Rows from block 3 of a small sound classifier, named by matrix and row number. Each number is 128 + 32 x the weight over its row's rms, rounded and kept within 0 to 255. All counts start at 0. Numbers have three digits each. After the name is the row's rms in percent of the matrix's.
After each channel's rows are labels from the 100 clips, of 14976, where the channel reaches its highest value: "lies over" is the class under the peak; "loudest band" is the band of the loudest frequency at the time of the peak. Only what is clearly more common there than usual is listed. The data: tunes sung on syllables by a formant synthesiser. In brackets: how many of the 100.
# conv: width-3 conv, stride 2 (model.blocks.3.conv.weight, 96x96x3, standardized in use, each kernel summed), inputs 0-95

conv.84 096:188137148075116116183097156081137119128043110133102122075190094140108108138116123149099145129163120135207068126181100151139115101115140124194179201082100162156122131122139117167121123091110135132124117155107118089117122150174156109098118118141187148119130133085122089176105151098211138102
lies over: /i/ (72)
loudest band: 250 to 500 Hz (71)

conv.16 104:175154132122087163131158167166134120124167123110116133138102048107168132100085205140130115087160105145046118096120120105081106122121077136110124178134127149086145146121154088192107125095080068121202144105147120166112115101120172137170121125152151162068165180143154102080103158125126074138
lies over: /o/ (49)
loudest band: 250 to 500 Hz (92)

conv.0 107:084159092163090135114181188150080042121143149085121093157179166111170207116135114087123130162136172118210120104133137170111167120107105103108176145099095185076143157122155168189124125058141145113127118146104113139106135143156094144151120100083107108111151138085130112108157083127153128142
lies over: /æ/ (60)
loudest band: 500 to 1000 Hz (70)

conv.61 085:138148135166057111124152129119150131143085142128110083110133126171145090097087097075128137134108099114164113122114106109126105156123110136115135084142114145159178148128129120118201199089159118133113158210169097163133071109153133129146138214193034155130158107146125099151068140115086079127
lies over: /t/ (62)
loudest band: 4000 to 8000 Hz (41)

conv.14 092:119126165129181120120072158052104119085133089144155126056116121127116063130142116100041191095106136142118169127113099111120141137115155140112084128132109158132142103143120105191096156147117064147168145162093160149172164125126103099114185126138070156121106096123130199119151132143148138219
lies over: /t/ (54)
loudest band: 4000 to 8000 Hz (36)

conv.11 110:196113171135123162118153126128117181153161234127159105122080056089106142106115104099114132156101108160151057121127137154150140108131098143101134152170095112122091120136155122062100171142158119185156181136115113166105149155152167097106120095147152227105155138101139121168141143096104112086
lies over: /e/ (48)
loudest band: 250 to 500 Hz (82)

conv.13 097:182118140099128070132134128090127128052102205081120099116065223145166112119120190188140130093095162110140122129086144069130170109138178128114147128139110068104131133171119130088170093119113146109127111147124102173149125177108141108125108127132064096156115088130160085147119152119162083168
lies over: /e/ (38)
loudest band: 250 to 500 Hz (64)

conv.87 109:144075164135182144115159107121108150123143134130140102112144153093122091145084094115085073148155101094114124120102178129118095081050117133151041056062120069175144087168163186162185167145129124126135141087169140158148106103116151118098149147125109156198125147079124100147165108120118117109
lies over: /æ/ (61)
loudest band: 500 to 1000 Hz (68)

conv.29 111:103149158122159193068115101123122106126139122118118152202117092103133116099140108163177117149102113138059116122132144175175144131091137082086130168110170131165190147118120138148086093066127111110117111071093124119174227121119096130118131108081094094095137154129108108130199172189157123096
lies over: /u/ (40)
loudest band: 250 to 500 Hz (66)

conv.83 101:130089081144164133162119101173129135105147126095074106117167166142119147123059123116109130124146114133190129110198155138171103149125081137175137149185136158155151113059074087176155135169070122135152116127102134186156116041094113123128177142128172129167080131155138111120142107161108126049
lies over: /ʃ/ (38)
loudest band: 2000 to 4000 Hz (50)

conv.37 107:143146095144114091098112110187095184144064162096138115105179149134120173154125054151171158145127139112106129083126140127086115069138110133108144150122188080160100194192084143137185097134106115104111149163154126134111156202093118120124092115169182105108155133162155189166146108080110156113
lies over: /æ/ (52)
loudest band: 500 to 1000 Hz (71)

conv.57 095:172153076140202123106186137173139117150120142163104085173111126144084133146139156188127173108162107161079145182098078165135134132189159124095126128179182135128143118149151111145116085146190076177075075098124117160114134065145166126085129118103108129104090148172124142149148131076131155170
lies over: /o/ (40); /u/ (33)
loudest band: 250 to 500 Hz (78)

conv.47 108:132158093133147120162118109159149136119158159142201149099169151122156091107130106148156170122129232140147164140068166076031099152127149102094128124105110125066080166143151124117138137108093102139108074146110162206106133128146156187135132174094123130125158091135106152110141066080135117115
lies over: /æ/ (52); /ɑ/ (29)
loudest band: 500 to 1000 Hz (82)

conv.45 106:129140157161113115104137162099097143132118119162096121090131162114112152118137104084104131109146099111174116120170195194093118098129038129113144137185176081122124112106155154140108108093130111173055090155185148104068093207185146084139105112145147156106087071108086118105174137102109124137
lies over: /æ/ (45)
loudest band: 500 to 1000 Hz (64)

conv.28 099:103101140129095126121116117149133122070093086085143102163124124123176125142123134129067097074105162152134104071157085155177093109137094130139103160202126108100103096109136183122104157172151099144198107136205165095141099160156134178104146064087091163085117158100188101123122095147101096091
lies over: /u/ (46)
loudest band: 250 to 500 Hz (69)

conv.4 093:099169189132098187163112205115133054092166227076106068106146132129134101125135112128124127064128111089168112127150102104133158130136091104117128160162116134141177185149083145135124125129116105152107123107119135141119159126141116113103094086131104164120099039156120096075186157122152130086
lies over: /e/ (37)
loudest band: 250 to 500 Hz (72)

conv.49 103:187141180129118138087096116142098105132205161123179084079067115167107098177096114134136147101119158097127086152132131135148133113174129155151082133190114102173094101089080134182132119096154067115139134135108100101245146094144127130090137092154064113128132157138121114085123136111163123115
lies over: /æ/ (43); /t/ (30)
loudest band: 500 to 1000 Hz (58)

conv.82 096:136173103202116115138135118132118158181055154058095156123151127100128094134160164148135067130148129125133168195170059152124120164137100080133141099115158139183147126147124120104152158122129150160101157161134187099075099130163149098120138166167095091044126121118121132144145095072159080081
lies over: /l/ (52)
loudest band: 250 to 500 Hz (60)

conv.9 107:130118157176181087164048122077116139132099121147177123152138172152071114156112077133099139097136078131147128037089110070148134098095142113141125167142075162119153158085072117105177108146120108161219157147108181117156116159111168143070150107111102129114092138139131134115120147080122110141
lies over: silence (82)
loudest band: 4000 to 8000 Hz (25)

conv.86 072:091129103071138144193144150080136106100136150102061146112118114230068070133156112124088180075163099120132125111106095062136127156102136135105103127144147152135153129092139130103206157187128090108123101097129106105130154108125108130136080196091164126144138139176141189121177092114132135110
lies over: /t/ (89)
loudest band: 4000 to 8000 Hz (58)

conv.89 077:133144125092100089110117157129098154101126046112108087124108088193057163100074126138105124136113089175118104104180105123163080145089094146115129121102126108104143162139083126227153136175108131142139129159079108105105117151117171065141080140129112202106112128164123098092164081102155161152
lies over: /t/ (82)
loudest band: 4000 to 8000 Hz (50)

conv.48 109:086063157134119119125169246165177136145108084097108084146211121114140159138129158128129095118183078143094133138117147097180141077156126118104157104141104090180137149181096152144092124144125150117135130087127088161081097157120079080167106097142137139157142137085183137114115130099125170105
lies over: /ɑ/ (32); /æ/ (31)
loudest band: 500 to 1000 Hz (67)

conv.34 078:184122130136146143103094169121085109040147146089192077173118151132095089152173132087154170154157100100064111140114168125172125160184143079139158064152071150110126147100177091085132133075086109098128130159097167132063154117121118109110131143094130119137126117145102088114145152166129090081
lies over: /t/ (73)
loudest band: 4000 to 8000 Hz (55)

conv.62 105:099151141070087215099139135149112180132096174091135066142104136095099177102080171157172114121157079082171101127061112114156091124107143168114058141138106124121140155137117170144094144187164103168139155128131142125108105147160166158165088091102133107141198174139148170131093110136100148129
lies over: /e/ (55); /o/ (34)
loudest band: 500 to 1000 Hz (61)

conv.20 108:127166139124164167156092099096091152117087054155160152131094098153137148121114100186142116140176097048142122091161140148087123063114086142087136206103148126171127126104125131165124101118104101183177087087136165117118121138167117110101076105134138094133127118176098089195156070119120182141
lies over: /i/ (62)
loudest band: 250 to 500 Hz (68)

conv.67 104:098131180130184136183124088163222136151108139132116074170111139191107115163167123179133131143138077113194155148125106113097163110169168135109137123094077105096109127120108112060118111096084061148100100110052151105115148119102132112096144138164079109123143156088101153149171092094127130160
lies over: /ɑ/ (55)
loudest band: 500 to 1000 Hz (66)

conv.90 102:153116132138140174105157116187152131143141141152108167174138093087162147106210101091116112118112099141103130126131159122089096176142139116069064143074132146181146151157149096105136118137128111101068058120125145138120186120080054113131164212150113158160124163061099145130100099155152158091
lies over: /u/ (70)
loudest band: 250 to 500 Hz (69)

conv.93 104:126136127144105078132156204126140088096087140115120119127135145067109061127141146123103125123103132089063127087115117142114120105117135087069131148074137142084133153135182154143093119105160088116161202169083126114080154097115168150125160139150090146112119174202140184057117199110115170121
lies over: /æ/ (42)
loudest band: 500 to 1000 Hz (66)

conv.91 103:103161141093137102135170164155139120104091154152166170090135095099169126144125128127128125077170174158120114156200090127135110100089073108069179110125087070143167089091117136137185099147093131100121116146098173156099091145106059204127119149076124100143117175121166164153148126079186155136
lies over: /ɑ/ (58); /o/ (27)
loudest band: 500 to 1000 Hz (87)

conv.51 107:116130141177140133107051177109159059067111198130133163160136150143138123137151155107080099140087194111132111139168140076124130125116139117113088095137177119096135120143187146112145155131102145134117145063118115146178124085193119159132119075123205103116104166071121180158151160099089146098
lies over: /ʃ/ (94)
loudest band: 2000 to 4000 Hz (90)

conv.54 107:154118148106116132166102145121164124100103114175166103126078134074131116134139098145080147131095130134103141146076086064191140183149138128120157165137148067105110113151146193125106131092140134100177127051169111103069135182146150171172061177076137169134092120123173132179148105160109145088
lies over: /u/ (58)
loudest band: 250 to 500 Hz (86)

conv.63 084:079130155122080083119140110121129106105114123172128201108163162167093106178113105117179146137172094154132164151152100056154137190141163128152082156140151108141111172148077125095142120145073123110168152182131100153162093159136161078127118099130186090093113118175145129090213140114177160143
lies over: /ʃ/ (94)
loudest band: 2000 to 4000 Hz (99)

conv.21 111:095161117119116122104166133152180127096098057111192114193134219115075071181134170131133117132116107126129179149122089150115157153097118126097120106177096096153125183115092133125080051161152162123096118141132141114173123110117066164139075119136141098139189097130152120131147092073120096132
lies over: /æ/ (72)
loudest band: 500 to 1000 Hz (76)

conv.76 104:134107153117144100142109139084149089159161146094181133098066132174107120118120110123165101079098120130098136168133165130071117138104139141109105160151132116161132121077149117143145055132178128164119232129124121097182197200134172138122129077139161142200105152168082185117120094140114115101
lies over: /ʃ/ (67)
loudest band: 2000 to 4000 Hz (67)

conv.17 109:095104167149109145106159162157101120145134162176134132127107142102142170191128042139197080163113178127106132183090146115117160109148081127143144166104095116131143079116164116174127156087101096151136078090185114174136183138101173139055078123160134168145070137107110106088121117098120147167
lies over: /æ/ (83)
loudest band: 500 to 1000 Hz (88)

conv.53 093:126082159178111162113114089171079044119166115130129100127100102163088093171125122080107130149159162109102170114129114130134200121143114157204159185109108061076115138149104083127128094127116128121139193113157164120136098174131187113080161067141164178122117122163113147080121127130093116124
lies over: silence (86)
loudest band: 2000 to 4000 Hz (46)

conv.1 110:161104212069115095139158106159203113131064108130093121131114108094094146159119113110141110113161111132066113175226127123163129089116172118117140087098118125154141154128167074158118127155087148123123142136174074174134121099146160112135136108081136150178138112092110087174201142108080144141
lies over: /ɑ/ (61)
loudest band: 500 to 1000 Hz (79)

conv.8 111:219122083123147122157128144145091162065164045142111137138109105134148149055143139158094083099155121171156119147110141195077146118144179158118099044177125160082120083150155116138108123133159069106132149142141080154158134105115118107155088158108103171128114140115115098130153108140106076080
lies over: /u/ (62)
loudest band: 250 to 500 Hz (82)

conv.43 106:074102111120112157149129159175149103114121095091156148157133105110185181171099093158116081159123186130072162123131082190151153166106115136135098109120162143130101159175131055102112181183212095125135120170154124089124137159105159103065089092123089139156172108101123137162086123157091130135
lies over: /æ/ (38); /ɑ/ (35)
loudest band: 500 to 1000 Hz (66)

conv.75 099:173129116097092139164122203143141108088085140156143129116175152135115159117103147173143206120170122161060104098126109167139077126161162185132119182141104108132143167138144114128168154098100134104102108195146138114088120143086084091134178163100103109151136087100130156143037081120195139121
lies over: /t/ (79)
loudest band: 4000 to 8000 Hz (63)

conv.88 106:140100179111150087103164119162133121158154118149152091106080162093097170219101156178161057160112182108120103144080130128143122153087121103111128115186108105087175105141156098112099127166138152154088127127146159188149168125086114104151159156096104105119097132157134085102194094074092094084
lies over: /æ/ (70)
loudest band: 500 to 1000 Hz (79)

conv.39 101:174125136135065140075083146124129142125122071139133146129069090136171147095105144188115125219081164122104111169149200149149101114083159141110127152125133119111183148110102133101126153093099117133178143059117130118113190161136106175086112094137142148195147144068085117157154118137122188134
lies over: /i/ (48)
loudest band: 250 to 500 Hz (74)

conv.60 113:113126131109123114168143080196158146096121156092179181135098124118114082194063075094147107077092083086185118121112140193153108122119147113131167167127142144094134161110118106136102139073115118091101124143023105088110136133118205138101155116138129147092098162079159111126152145128088114120
lies over: /ɑ/ (66)
loudest band: 500 to 1000 Hz (78)

conv.31 102:149131181143164129127112075100093153084116106095129123121174146091161124140160156172082127096094145123110154105134072108149121109158132137155086098092178158137174116118068156161094115173111106115169120140190145211091104127102116117185098135097174116158138162098028124157083145119119067112
lies over: /i/ (52)
loudest band: 250 to 500 Hz (79)

conv.79 101:130141127077138092169123124149152071214089107156163136142124174129113075173070202095171182142096123158136137087135119145100098112151134102132117152135176130206173097110104134108091135100144129079097108133125109121166153073163115079165102120092121084128143188117134127169087168141183113129
lies over: /ɑ/ (40); /æ/ (36)
loudest band: 500 to 1000 Hz (69)

conv.69 102:133122117075139143132081119141149087105070057134160172081145132105137130180157166194099043110117157137123101107160159139095177138098081158150177161126056130128081104100149099142118164081141146081085183137087120149120154126122164123159075157111124133132177106115175106135109133179146090110
lies over: /u/ (41); /i/ (38)
loudest band: 250 to 500 Hz (82)

conv.25 105:111140084137155151057137096083116105121131098121126146118129106118099186162214176168217108134142106129162139185083116149119179091156152127092108124159102139125105156145132135180116119196177145111141191182168165137116094081148115157108155101162110140122148050180133113137146136134124119092
lies over: /o/ (55)
loudest band: 250 to 500 Hz (69)

conv.66 112:115134104122127122153185080107037167075086146126138115128142102110113147201121166083111090098118168147100136097134133191093133139076148101141166101105142161136159097171144150126112111091210102125128221149134176137095149145132109104081128139116137107132149114068096141186167108125083119163
lies over: /ɑ/ (47); /æ/ (41)
loudest band: 500 to 1000 Hz (72)

conv.15 080:157167135138042088069092094088120150070107129201117127194108173127108181174112136102100150110118139106122107094119152111188106167128153160183100077171123103089137141142123111120145165039092124139127154176069082085152141137122183097159099135137109131130134163173129106134127132139128114147
lies over: /t/ (63); /d/ (28)
loudest band: 4000 to 8000 Hz (43)

conv.74 107:147171139125179191133150128165078160148140158091111094074115069053123118112143133133190134126110078104156080078123123139144127139120159087148146143108124160155118184185106162093055059141177139142163121118173158168152142136121108147159118081116107162157172094126156143098097161084091144096
lies over: /e/ (45); /u/ (35)
loudest band: 250 to 500 Hz (85)